{
  "num_labels": 52,
  "shampoo_beta": 0.95,
  "eps": 1e-08,
  "precondition_frequency": 25,
  "one_sided": false,
  "max_steps": 6100,
  "batch_size": 512
}
Rows from block 5 of a small multi-label image tagger, named by matrix and row number. Rows with one number belong to one neuron. Each number is 50 + 10 x the weight over its row's rms, rounded and kept within 0 to 99. All counts start at 0. After the name is the row's rms in percent of the matrix's.
After each neuron's rows are labels from the 100 images, of 14848, where the neuron reaches its highest value: "strongest on" is what is common among them. Only what is clearly more common there than usual is listed. The data: rendered scenes of toy objects such as cars, trees, mugs and chairs.
# fc1: MLP up (model.blocks.5.mlp.fc1.weight, 960x160), inputs 0-159
# fc2: MLP down (model.blocks.5.mlp.fc2.weight, 160x960, transposed), outputs 0-159

fc1.606 107:59 53 37 44 53 78 50 50 49 55 57 69 41 64 50 39 42 41 45 35 55 52 43 55 44 60 39 49 64 47 49 40 37 41 74 42 43 46 53 48 37 39 42 63 44 49 44 48 64 53 42 50 46 52 40 45 44 38 43 55 71 41 46 61 56 54 64 52 60 49 39 63 39 57 50 43 45 49 53 28 43 54 62 60 43 57 18 25 63 52 58 66 41 41 50 54 51 55 51 48 61 37 40 45 39 45 52 32 56 50 38 43 38 49 62 64 48 43 59 63 47 42 43 34 49 54 35 63 57 62 44 35 76 53 45 37 54 58 48 58 42 44 36 43 57 60 52 54 61 61 57 58 42 35 47 34 47 59 41 62
fc2.606 097:49 45 33 51 33 44 61 50 56 55 36 37 51 53 34 66 73 51 72 42 49 52 28 46 44 59 50 53 36 51 59 38 52 49 37 68 37 33 38 39 52 47 39 56 46 36 48 47 59 56 49 59 43 42 58 56 53 53 54 41 70 53 36 52 66 49 61 38 45 68 53 57 62 52 53 58 46 54 33 38 48 50 49 52 45 56 46 58 45 49 56 66 55 48 42 69 51 36 58 67 70 36 60 56 40 55 61 52 46 64 45 46 45 46 56 47 61 66 34 39 48 53 51 45 46 53 59 46 50 30 50 40 86 41 55 58 55 63 54 44 32 51 49 57 43 48 41 52 50 66 69 46 57 56 48 27 50 48 45 35
strongest on: umbrella; mushroom

fc1.197 104:43 45 64 66 60 41 55 58 62 47 37 48 60 38 51 39 57 70 52 50 55 30 57 37 59 40 38 55 62 47 64 88 46 42 45 56 55 51 48 57 69 72 41 43 45 60 62 69 48 40 49 38 46 62 64 41 58 44 37 53 40 55 63 53 60 40 44 48 34 36 47 57 66 35 54 38 62 38 57 55 57 32 49 56 56 43 30 53 38 49 63 54 42 44 48 39 69 51 37 60 53 58 49 45 52 39 57 39 60 43 30 56 55 59 53 45 61 58 54 50 48 42 52 39 40 38 45 45 40 58 54 58 55 63 59 51 56 39 52 42 65 51 50 40 49 53 58 47 55 49 29 46 25 54 38 46 45 52 58 51
fc2.197 094:39 52 31 48 38 53 50 49 44 56 37 57 55 69 58 63 62 41 50 55 45 41 54 45 58 41 53 60 47 43 66 32 44 65 54 39 35 54 70 53 31 33 41 56 58 54 28 34 33 41 47 59 59 63 57 55 46 56 45 55 43 74 30 46 41 52 45 51 33 50 43 48 67 43 35 52 55 44 50 66 61 32 43 47 47 45 36 41 60 49 60 42 50 50 49 49 42 51 47 51 52 73 36 50 46 45 58 47 61 76 55 49 52 65 54 62 51 54 44 59 67 53 45 38 50 37 37 54 69 34 54 32 66 56 46 41 46 40 47 55 34 40 52 48 35 58 37 54 48 39 54 54 62 55 68 59 44 55 53 47
strongest on: light from behind the scene

fc1.52 100:42 47 46 43 55 49 47 55 59 50 43 51 63 76 44 32 69 52 53 49 61 56 50 45 39 63 51 50 53 49 68 54 55 53 40 55 65 53 28 37 49 36 50 44 59 48 40 43 53 65 37 61 60 48 55 58 59 58 51 53 62 67 40 53 50 50 58 39 39 42 44 58 52 47 41 49 46 65 34 47 52 55 34 46 40 42 50 59 46 74 45 43 44 54 41 56 43 48 65 75 47 33 40 33 57 52 53 48 33 36 53 49 48 43 62 35 45 43 42 52 57 47 64 38 63 52 48 67 46 26 51 55 31 70 59 29 55 44 51 45 34 55 54 66 65 43 59 24 46 56 44 52 40 59 53 50 43 36 54 33
fc2.52 098:62 32 55 43 52 76 42 42 32 54 56 51 68 25 52 48 25 65 42 46 57 71 56 30 74 51 45 44 37 48 45 65 45 42 57 48 50 49 50 49 61 53 51 53 56 69 61 56 36 49 42 47 36 44 50 59 50 50 49 52 50 55 48 62 50 54 56 57 52 51 58 66 48 54 41 66 48 41 23 62 51 59 46 50 41 43 63 55 57 51 58 48 32 33 70 46 46 53 30 43 51 46 53 63 50 50 46 42 45 73 47 49 58 50 52 57 44 42 55 51 58 45 38 53 57 50 36 56 55 70 56 49 63 47 56 54 43 46 51 53 21 44 63 31 48 52 61 66 37 53 39 49 40 55 48 50 58 53 62 66
strongest on: light from behind the scene

fc1.76 093:60 30 43 61 40 37 56 46 53 59 68 56 70 51 57 46 51 58 54 48 44 45 50 44 54 38 56 53 65 50 42 45 52 49 48 55 58 62 44 53 44 54 38 71 35 50 52 51 51 53 76 49 38 70 43 43 51 30 50 55 48 45 57 62 58 52 57 61 52 62 59 32 42 38 35 60 49 41 61 43 70 42 48 45 68 54 44 36 36 67 59 67 39 47 45 40 53 61 54 60 57 53 59 52 50 51 36 56 67 34 44 36 39 49 56 54 46 56 47 51 61 42 71 38 43 50 38 55 33 43 56 41 66 53 75 54 55 54 40 67 62 43 34 66 41 59 41 38 61 58 52 55 58 43 53 73 43 52 55 47
fc2.76 094:42 70 42 45 48 43 64 49 47 55 42 46 32 60 46 45 44 50 39 30 56 41 45 62 47 58 48 39 52 70 78 57 68 51 43 45 49 54 42 65 39 45 60 37 66 77 53 53 53 43 43 40 26 48 60 34 51 35 50 37 43 59 50 60 50 57 47 44 51 33 52 50 58 52 33 51 30 44 52 59 48 48 33 55 53 40 47 61 34 56 58 53 62 56 45 52 48 49 57 41 57 52 48 63 46 71 54 46 50 54 55 52 45 67 75 45 54 63 61 55 34 54 38 44 50 35 52 37 57 48 35 56 38 39 49 46 59 35 40 38 61 54 53 43 61 59 64 40 45 42 53 67 43 43 63 51 35 45 35 45
strongest on: umbrella; blue object; largest object: umbrella

fc1.158 088:66 58 71 57 45 52 44 41 54 52 57 58 44 52 60 34 55 48 57 53 55 52 38 23 57 35 37 57 53 61 38 31 40 66 32 53 39 61 45 60 55 51 45 52 35 49 51 39 44 60 43 48 43 54 49 57 38 53 71 53 54 46 34 37 75 64 68 50 52 45 52 48 61 44 44 57 33 64 44 49 53 37 44 56 62 47 37 71 58 53 39 59 65 50 34 30 46 54 67 47 45 59 55 47 57 31 56 73 47 53 48 50 58 48 45 57 44 54 62 38 53 61 45 47 61 53 70 42 46 46 58 49 63 57 33 45 38 51 48 56 47 50 47 62 63 50 50 53 60 46 35 28 50 42 66 41 62 35 53 52
fc2.158 089:59 76 58 46 42 44 61 42 56 52 57 55 43 36 59 65 62 53 57 45 47 43 55 43 56 56 48 57 43 48 54 46 59 40 55 57 71 29 43 47 20 57 52 55 52 64 39 63 55 56 44 56 39 31 59 67 37 36 38 27 35 48 51 51 37 57 50 51 27 57 39 38 52 51 54 56 47 57 48 41 36 67 46 37 40 66 39 36 30 48 55 43 54 59 44 49 61 61 49 47 49 53 53 52 46 44 58 57 67 46 46 55 59 55 32 40 48 66 53 64 54 68 41 57 61 35 44 47 53 49 40 58 60 39 56 57 67 58 56 50 46 40 63 47 52 30 69 53 39 44 68 38 54 53 51 45 58 59 49 61
strongest on: count: three; light from the right

fc1.75 106:50 55 34 67 52 48 44 54 41 54 52 23 55 54 42 41 46 56 58 53 46 77 53 58 49 48 56 57 33 53 45 56 51 50 44 41 38 61 56 31 57 40 61 55 33 43 59 47 40 61 51 48 58 51 63 60 71 62 66 58 60 64 50 61 32 49 44 62 56 46 51 63 43 49 16 38 29 41 40 47 55 53 49 45 44 47 55 64 73 46 57 57 51 38 47 62 27 36 76 32 36 49 55 50 62 37 41 59 46 37 65 55 55 39 46 34 47 54 69 57 61 52 65 50 45 54 53 58 47 58 51 46 50 44 39 47 47 53 32 55 53 45 55 54 41 44 58 49 55 61 43 44 43 59 52 54 49 40 47 40
fc2.75 104:51 56 64 38 47 47 49 36 55 28 57 42 66 41 53 53 45 36 33 51 28 57 35 43 58 44 51 48 70 49 43 49 51 61 35 53 59 44 50 38 35 64 40 40 57 57 54 53 41 44 38 63 45 56 48 54 40 25 40 46 50 38 54 33 46 42 54 58 47 53 54 62 50 68 49 51 57 49 62 52 67 46 52 50 49 58 54 34 62 42 59 52 43 44 60 50 51 46 51 42 59 74 72 56 66 56 46 63 57 59 52 35 36 66 18 27 37 58 63 45 67 49 40 40 55 73 55 46 47 56 55 56 56 32 54 61 65 53 54 39 44 53 61 48 46 43 47 52 46 60 55 54 45 58 51 53 56 47 62 41
strongest on: umbrella; largest object: umbrella

fc1.79 104:15 50 49 55 68 53 51 53 60 59 39 47 60 48 41 41 63 47 53 46 68 63 59 51 56 49 20 35 60 55 59 54 44 54 60 63 57 50 63 58 41 64 47 46 45 41 39 59 53 49 58 47 57 34 46 56 37 38 55 54 52 37 29 49 44 27 41 61 50 44 43 52 42 65 30 48 40 39 31 49 56 42 51 53 55 50 37 43 48 41 66 47 47 61 46 64 53 72 40 44 41 33 56 47 57 51 27 54 49 46 53 50 49 51 61 42 52 64 51 43 55 58 39 50 69 48 62 50 42 46 40 49 53 45 44 30 66 35 60 56 45 40 57 36 56 57 39 64 60 52 55 45 37 44 66 61 45 43 37 42
fc2.79 099:55 42 53 46 49 25 58 47 49 39 40 47 50 36 41 74 63 58 58 56 36 56 45 62 53 47 43 50 48 65 37 44 46 39 36 49 66 34 37 47 52 49 53 57 50 40 49 59 42 58 65 56 40 51 56 38 54 54 58 57 42 50 59 46 39 66 57 52 55 41 57 53 45 38 62 52 51 60 51 56 50 41 40 39 60 49 48 56 76 40 50 50 47 47 40 57 36 70 57 44 37 35 38 41 44 44 49 31 44 65 57 60 52 66 36 57 34 54 42 34 53 63 35 58 52 49 47 51 46 63 71 62 65 44 54 42 59 67 34 58 62 43 70 64 24 54 52 53 45 41 51 62 56 61 46 36 39 70 57 51
strongest on: count: three; light from behind the scene; black object

fc1.251 089:48 53 34 58 37 51 56 48 61 43 46 53 70 56 59 27 48 53 59 76 42 46 55 48 41 46 47 49 51 68 54 66 54 44 53 45 54 45 41 58 34 60 35 61 46 44 36 52 32 50 42 37 41 44 53 49 42 55 58 39 53 56 52 40 48 46 45 42 51 55 44 54 62 48 28 43 37 47 34 43 49 37 46 60 63 57 33 56 65 49 47 41 46 56 68 50 48 42 34 61 39 59 63 47 50 28 34 45 45 53 50 29 47 57 47 46 51 66 49 68 76 64 67 53 45 58 41 55 45 52 41 58 53 35 66 57 51 32 47 43 57 46 61 61 52 51 67 40 58 65 51 45 64 59 42 29 50 40 66 61
fc2.251 103:33 67 52 35 59 48 59 57 37 50 53 42 37 49 50 57 60 51 44 49 57 42 47 47 49 66 48 48 57 59 64 54 44 55 53 48 47 49 46 57 51 39 54 54 57 58 43 57 49 65 42 52 50 48 68 47 37 59 59 45 45 49 45 62 19 44 58 54 53 53 53 43 55 41 55 47 43 40 60 41 46 32 53 48 54 61 69 40 43 70 44 46 66 34 46 65 49 44 35 35 45 42 44 42 43 43 65 67 51 74 31 59 51 60 61 58 57 56 64 28 36 42 48 57 60 50 59 33 41 45 42 58 33 51 43 42 44 46 44 31 36 42 65 49 41 48 63 44 49 26 42 60 36 55 57 56 53 53 74 72
strongest on: count: three; light from the right

fc1.279 097:42 50 57 67 52 48 50 45 44 38 48 54 35 49 47 48 46 46 44 61 41 40 57 52 46 33 59 79 48 37 46 44 56 33 55 55 62 36 38 46 58 40 53 48 39 39 54 45 68 56 59 44 44 45 59 57 48 50 43 60 36 54 47 81 43 42 64 68 51 45 57 46 48 46 35 37 59 58 41 57 40 50 45 37 55 56 56 66 45 46 52 50 40 37 51 36 50 42 53 57 56 47 49 34 32 45 67 52 46 53 50 49 43 52 51 54 50 61 42 58 59 44 45 60 58 54 61 08 34 39 29 40 36 38 64 50 49 42 56 48 50 44 25 45 36 39 60 42 32 44 48 28 50 52 50 56 54 64 52 51
fc2.279 097:49 66 66 43 53 49 52 39 42 52 50 51 49 54 52 49 36 50 36 45 53 64 51 77 41 38 73 51 45 60 44 50 40 35 55 59 50 69 56 56 53 52 49 49 63 47 53 59 47 30 43 70 52 31 69 56 39 36 53 74 41 58 56 45 75 42 55 54 54 37 49 38 47 56 56 45 40 55 46 47 61 48 53 48 53 47 45 52 36 68 65 53 52 44 58 51 34 31 58 64 63 44 44 49 57 37 65 57 57 52 48 40 39 53 46 48 36 49 47 60 35 64 54 60 53 39 49 48 69 66 66 64 47 69 52 53 53 37 42 37 64 62 58 58 40 31 52 58 51 66 69 40 54 48 52 48 50 62 46 55
strongest on: teal object

fc1.653 105:54 49 47 48 42 57 48 50 66 65 51 49 65 66 54 65 49 33 66 31 51 44 59 47 55 48 46 50 43 48 51 61 46 47 56 59 46 34 44 51 43 48 59 69 55 52 54 55 63 32 33 50 75 38 60 53 47 73 53 39 61 30 47 62 60 48 55 60 55 75 50 22 65 38 56 47 59 65 63 40 52 58 57 54 67 51 53 38 50 50 65 51 42 46 55 56 44 40 47 46 59 72 40 58 52 35 50 52 37 47 66 59 53 42 46 50 31 52 54 55 50 53 50 66 43 41 62 53 58 47 57 47 47 53 72 21 57 49 55 64 38 48 49 52 41 58 39 62 60 52 61 59 57 59 54 39 46 56 39 46
fc2.653 116:43 37 60 43 53 69 53 62 46 74 58 47 47 63 46 38 55 57 47 35 62 38 44 63 63 54 58 51 47 41 60 41 67 54 49 45 66 42 48 59 62 31 45 39 38 53 61 63 57 40 61 40 54 52 45 47 58 52 59 49 56 45 36 47 49 62 53 46 56 50 56 29 38 57 49 51 35 45 62 42 39 51 65 61 50 60 50 43 48 62 53 61 58 51 40 66 57 38 55 64 48 59 61 65 30 57 54 70 46 46 49 50 43 49 63 35 52 24 61 50 35 45 59 49 42 51 50 50 36 60 42 49 56 63 60 47 50 54 56 48 81 49 35 47 38 66 38 31 67 51 34 50 52 60 37 69 39 51 44 54
strongest on: count: three

fc1.464 092:50 54 56 45 57 52 51 62 49 32 41 71 42 48 48 35 48 37 60 40 25 32 55 44 43 24 43 39 40 35 52 40 62 32 45 43 53 61 49 34 50 48 45 50 47 55 45 48 52 59 45 40 38 48 39 45 42 44 47 48 44 45 63 50 55 53 36 44 53 67 44 45 34 61 47 39 60 56 43 43 59 47 47 44 37 53 47 34 38 43 67 27 41 61 56 49 45 40 42 39 56 45 61 35 35 31 39 41 50 51 64 46 66 45 52 65 52 57 35 35 62 58 34 28 60 53 41 41 47 25 49 54 58 55 47 42 36 56 39 60 46 44 47 54 34 48 42 47 39 51 38 46 37 40 35 36 50 38 49 53
fc2.464 098:43 57 70 53 42 44 47 54 61 43 46 41 45 62 45 49 59 39 60 45 48 43 56 68 38 56 69 43 48 55 49 34 59 54 50 68 53 45 57 27 29 42 45 48 49 40 48 45 49 45 44 63 38 49 41 68 61 65 58 39 56 65 54 69 50 51 60 46 42 41 46 56 55 42 65 48 41 43 57 55 38 52 63 61 61 41 53 38 59 74 57 50 52 54 65 49 50 46 62 35 54 42 64 31 56 29 46 33 41 66 45 44 36 52 43 45 59 50 61 33 52 58 68 38 31 54 36 52 58 57 68 59 53 52 64 35 58 45 69 60 44 66 53 38 57 50 52 50 57 47 66 41 44 36 38 54 55 39 48 56
strongest on: teal object; green object; its colour: teal

fc1.324 104:66 54 26 46 61 39 48 63 33 53 47 37 48 62 35 46 47 42 61 52 62 60 49 47 23 75 48 62 50 56 48 53 45 59 43 63 61 38 62 57 36 59 66 44 42 44 50 51 61 39 56 50 61 47 46 44 52 35 47 46 56 52 39 55 47 39 36 51 67 54 44 57 60 48 29 44 32 44 41 35 48 50 52 53 62 46 47 62 61 44 54 40 48 40 53 35 46 38 53 63 52 63 55 68 65 60 61 54 38 43 51 63 48 46 54 55 32 44 51 56 34 36 49 63 56 59 41 52 47 29 60 43 57 51 37 29 29 50 43 67 55 38 36 53 56 45 52 47 55 45 53 53 42 47 64 59 61 30 64 43
fc2.324 096:46 37 71 47 49 30 51 47 45 46 50 53 27 49 32 61 49 42 40 55 48 54 54 46 51 44 36 41 51 68 65 45 60 54 51 38 53 62 43 52 66 55 50 50 58 57 51 38 35 66 54 37 55 44 44 42 47 55 48 56 46 32 57 56 29 49 44 68 48 53 61 71 23 40 47 50 71 49 49 63 54 36 38 63 54 37 60 68 53 30 53 38 28 43 65 43 39 72 62 59 50 59 64 55 48 34 35 29 47 33 60 62 45 42 47 59 57 50 53 59 58 49 63 42 52 50 41 48 55 36 41 42 61 51 50 50 52 37 48 43 43 61 60 60 56 51 56 45 59 49 47 46 56 45 45 47 45 62 36 43
strongest on: umbrella; largest object: umbrella

fc1.28 103:60 54 47 62 52 55 70 56 53 50 55 44 48 50 46 39 56 52 49 54 51 56 50 44 47 62 41 67 40 58 62 63 59 67 69 44 47 58 54 38 50 63 39 48 54 52 53 41 63 54 48 60 59 55 49 56 37 53 44 41 58 47 62 60 58 62 48 32 56 52 55 61 32 40 29 45 61 41 54 59 35 54 38 47 57 60 64 59 35 36 52 26 55 33 52 63 39 31 57 55 52 58 39 39 47 30 25 55 40 51 47 45 36 60 46 48 37 66 58 64 67 49 67 44 50 54 32 43 40 55 45 45 68 60 71 47 47 58 44 40 56 60 50 42 55 52 52 57 70 50 64 46 63 60 51 53 49 74 63 54
fc2.28 099:51 56 57 50 56 59 49 38 45 58 60 52 54 33 72 40 51 54 42 45 56 35 42 46 48 59 44 44 56 42 47 51 44 58 36 32 52 66 44 41 40 56 73 38 52 46 56 42 59 54 43 36 52 69 51 59 55 44 56 64 45 41 44 50 43 64 68 62 39 39 37 59 41 56 52 48 41 52 54 61 51 43 50 49 68 58 40 55 60 38 57 57 71 34 54 49 67 25 41 64 48 39 41 42 74 62 37 50 54 59 67 51 64 58 57 54 43 63 42 41 52 42 55 65 72 56 52 65 46 61 36 49 24 38 45 49 57 48 57 51 60 63 67 58 42 44 46 38 55 59 45 39 56 63 64 42 41 55 55 43
strongest on: umbrella; table

fc1.469 092:41 51 49 63 39 51 43 73 44 44 62 46 45 63 39 50 37 52 43 79 69 54 43 47 45 45 42 44 49 55 59 53 44 36 44 45 50 73 56 52 55 45 63 57 54 49 49 57 57 36 43 58 44 65 60 36 55 57 44 56 57 44 48 57 40 40 59 46 70 46 40 69 41 50 57 61 53 47 45 58 51 40 49 61 49 49 52 44 46 47 49 44 34 45 45 41 53 57 41 24 43 54 45 39 55 46 48 40 39 60 48 77 63 43 45 57 62 41 61 48 63 48 48 65 27 52 45 40 69 60 46 47 45 62 56 66 62 54 46 67 32 56 53 52 54 35 35 70 50 71 33 54 40 61 52 52 57 47 71 65
fc2.469 093:51 57 48 56 51 64 61 47 62 48 43 47 46 61 43 72 44 37 39 41 44 63 55 55 29 25 64 51 41 39 47 66 46 46 44 46 40 33 51 45 34 70 52 50 46 39 45 47 52 47 47 54 46 56 68 54 48 47 53 35 56 61 55 46 42 64 48 48 29 56 60 59 51 50 45 35 64 43 46 61 44 53 38 48 58 39 54 43 51 47 50 69 36 50 53 73 61 67 49 44 41 46 57 43 61 64 55 44 46 47 48 46 63 44 56 38 43 60 22 66 59 61 37 46 33 52 47 39 64 29 56 60 76 49 52 61 60 60 40 33 43 41 44 47 50 32 37 50 39 52 62 42 50 42 47 53 39 55 45 63
strongest on: light from behind the scene; black object

fc1.489 096:45 52 53 49 44 56 29 68 50 47 71 56 57 55 38 63 42 65 43 42 47 37 47 59 58 52 37 42 32 58 61 34 41 55 50 52 49 47 49 39 38 66 54 49 52 38 57 61 34 41 53 71 52 41 57 62 53 62 50 39 28 45 56 46 57 63 54 55 63 67 37 42 48 59 48 56 58 47 57 24 53 44 56 46 64 25 59 51 49 52 71 46 48 50 31 38 37 66 68 30 39 49 47 29 29 35 48 46 47 48 66 60 54 50 50 52 50 47 43 62 58 56 48 58 28 45 57 52 45 40 33 45 45 53 40 63 52 57 55 47 42 53 59 35 46 35 57 39 54 51 50 41 43 45 40 55 63 46 48 44
fc2.489 091:53 66 61 76 33 73 69 41 66 33 47 49 53 51 62 69 51 38 60 45 48 63 49 34 38 38 63 68 27 50 63 43 45 53 56 53 75 46 57 50 47 62 42 56 59 54 45 53 54 51 59 57 50 54 42 52 49 62 46 43 53 57 62 62 48 55 72 54 29 42 52 64 50 53 46 51 58 47 57 62 60 55 44 43 63 47 49 43 49 42 49 55 41 50 54 62 66 56 63 56 62 47 50 41 49 47 65 46 50 54 43 61 77 54 54 51 53 57 38 52 57 60 45 61 47 49 40 49 61 41 68 64 66 33 58 53 70 72 60 37 54 42 50 53 47 50 48 58 45 57 59 52 41 56 45 45 45 72 55 57
strongest on: light from behind the scene; barrel

fc1.624 098:44 40 50 52 35 83 49 49 82 55 57 55 48 58 51 47 47 69 45 50 38 53 49 57 42 53 49 37 49 55 55 65 65 45 70 44 34 34 40 50 51 55 60 66 42 54 76 68 45 40 58 61 59 34 44 43 45 61 45 53 44 39 52 54 54 39 43 53 51 49 31 39 66 43 37 51 64 44 43 50 62 46 62 37 58 39 41 63 43 48 59 37 52 57 50 44 48 54 52 30 42 44 54 40 45 44 57 33 49 56 57 73 70 49 30 45 54 39 50 67 42 36 50 48 51 43 46 59 47 38 50 58 46 57 49 63 48 33 53 34 42 56 58 60 43 48 54 59 63 36 43 35 51 60 47 63 52 51 43 50
fc2.624 095:51 57 70 66 53 56 45 48 64 35 50 61 46 48 49 57 33 32 49 50 50 46 54 25 33 60 48 56 27 41 48 48 42 58 50 52 53 42 42 44 47 51 37 58 61 46 43 66 41 46 49 36 55 41 53 62 45 38 56 40 47 63 55 61 46 33 56 56 38 32 60 54 69 61 49 38 60 54 43 47 60 39 54 49 71 56 66 37 47 41 49 52 51 51 63 67 62 40 43 51 58 41 34 53 48 55 54 59 57 51 55 57 58 54 61 48 50 57 61 59 50 59 47 42 62 35 66 51 52 50 46 50 59 32 77 44 79 76 44 53 55 51 47 43 68 49 48 33 47 47 40 45 36 49 35 49 43 69 56 53
strongest on: light from behind the scene

fc1.375 100:18 68 61 48 56 47 46 45 55 55 75 46 47 46 37 43 66 67 61 61 50 43 53 61 50 49 38 47 41 49 41 41 58 35 43 37 47 53 46 54 52 41 55 43 48 55 35 38 57 50 50 66 58 42 52 55 59 62 39 36 48 32 46 55 42 54 53 35 42 55 29 41 62 45 40 41 48 63 36 59 55 60 60 45 49 55 39 52 59 42 63 36 49 48 63 44 59 52 56 63 55 45 56 54 46 37 43 72 52 57 33 36 48 47 59 46 56 59 46 48 51 39 43 72 35 40 43 72 52 38 56 46 37 28 41 48 33 42 70 50 44 52 65 40 53 49 66 35 50 59 51 55 52 48 43 47 52 31 41 68
fc2.375 103:43 50 58 41 42 60 46 47 59 44 56 54 42 37 53 34 62 63 46 39 57 53 39 57 33 47 49 48 45 49 46 52 48 49 70 53 37 62 54 59 45 65 40 59 51 40 56 63 47 68 49 40 30 46 59 42 49 44 65 60 66 46 50 46 47 48 35 67 40 41 48 49 36 41 53 66 42 69 50 54 39 53 60 44 28 48 52 40 53 57 54 56 47 51 21 50 47 58 55 38 69 38 42 66 74 32 32 56 40 47 39 54 57 47 52 38 38 38 35 51 60 59 32 57 43 45 39 42 48 61 78 43 56 35 50 57 60 54 44 40 49 51 51 49 51 48 51 49 34 47 40 52 54 53 49 66 47 40 77 51
strongest on: teal object; its colour: teal

fc1.225 100:63 47 43 51 68 57 62 73 61 65 47 52 39 52 51 51 55 57 42 60 64 65 60 40 38 50 35 51 51 40 56 53 38 57 58 32 58 74 48 65 40 71 49 56 55 50 51 43 48 60 59 56 52 49 56 63 37 58 33 72 54 48 47 60 50 53 50 53 42 46 45 26 48 60 61 55 56 58 37 44 50 60 63 51 47 55 58 47 46 65 51 60 40 58 63 45 56 63 37 48 60 42 50 58 52 46 47 26 40 41 44 54 46 66 51 69 42 58 56 56 63 54 58 52 46 53 43 56 58 51 47 44 58 65 47 65 48 48 29 65 40 43 61 56 58 42 56 46 68 58 55 44 48 55 59 76 40 80 48 65
fc2.225 095:62 49 49 55 43 54 51 36 62 52 55 58 45 38 45 62 64 44 62 45 53 52 54 37 34 49 73 61 29 51 53 39 53 51 43 60 60 44 45 43 35 51 46 58 46 18 36 43 61 41 47 64 54 53 47 46 57 49 54 60 47 60 64 32 52 53 62 66 42 60 38 52 42 36 63 49 64 50 49 61 47 46 38 47 36 56 60 62 51 64 63 62 46 37 61 53 52 61 57 37 43 33 41 42 31 49 59 52 53 48 62 26 62 32 41 32 49 42 39 55 39 69 57 45 33 37 58 42 60 53 58 45 76 46 79 43 64 56 55 52 44 65 53 50 51 42 51 50 54 53 52 51 43 49 44 45 48 54 47 48
strongest on: umbrella

fc1.690 092:34 51 59 54 41 56 51 62 51 45 51 40 63 50 43 49 51 44 45 42 64 57 52 49 33 56 58 59 60 62 48 39 51 50 78 61 34 54 51 54 51 50 63 42 37 31 56 51 53 46 42 41 48 62 42 35 37 44 49 30 50 54 60 57 40 59 44 53 52 37 58 64 49 32 39 36 59 40 56 67 44 47 69 48 48 59 40 65 51 38 60 32 45 54 46 45 29 54 35 61 45 35 51 49 53 46 29 59 61 49 55 48 54 59 42 55 45 56 58 42 44 50 56 38 55 40 44 20 46 57 54 46 30 33 46 52 38 41 59 36 55 63 35 62 32 70 48 58 47 41 59 48 46 35 36 34 51 51 39 55
fc2.690 084:40 51 34 65 55 58 57 39 55 57 27 49 44 29 45 71 31 41 55 47 58 42 54 45 47 40 44 69 31 40 44 45 62 51 42 55 55 39 63 47 36 50 41 68 56 46 52 55 54 53 50 56 36 62 35 73 59 38 56 58 37 48 36 50 51 33 63 64 37 39 53 49 47 51 61 67 52 43 48 65 41 43 40 43 44 48 61 45 54 53 61 33 42 60 41 68 56 44 55 46 55 50 57 51 38 38 47 51 50 61 45 33 53 29 54 47 54 51 39 54 54 68 54 59 57 52 43 41 66 36 56 54 75 29 55 57 62 56 65 37 54 55 52 48 39 37 41 44 49 46 35 48 37 55 63 50 60 57 64 49
strongest on: teal object; ladder

fc1.405 103:31 45 43 54 45 34 41 52 65 63 37 37 36 42 44 37 35 68 34 57 54 50 51 73 50 42 53 53 60 54 53 55 44 50 51 57 42 41 48 42 46 60 25 54 36 44 62 40 53 38 46 48 45 61 47 44 59 38 62 44 44 51 66 48 34 49 61 70 49 50 46 42 49 36 48 41 49 67 57 49 58 55 48 57 62 50 28 38 69 49 47 43 53 45 60 52 39 64 60 54 33 60 47 44 78 72 56 56 57 38 56 38 43 46 42 23 52 55 51 46 41 49 47 53 60 57 31 59 39 45 60 44 64 61 68 49 46 58 61 46 33 56 57 52 58 56 47 45 67 53 56 53 35 51 52 45 47 39 57 55
fc2.405 118:63 44 51 57 66 28 42 64 34 47 54 43 29 38 53 54 63 44 59 64 49 55 53 43 49 64 53 57 75 67 52 46 52 36 49 34 45 64 53 67 56 35 49 36 44 38 64 55 50 43 50 34 48 49 43 45 42 59 51 33 47 46 50 54 63 57 22 55 55 56 44 47 63 55 61 47 36 34 55 55 61 62 57 48 55 52 55 50 56 56 37 49 54 53 35 55 36 45 54 24 50 38 62 67 54 55 52 63 64 44 54 46 32 67 55 49 49 37 47 36 46 36 37 53 51 65 61 53 52 49 47 49 38 54 46 48 28 40 50 49 43 56 60 46 52 54 57 36 54 61 40 38 64 33 51 57 59 35 64 46
strongest on: umbrella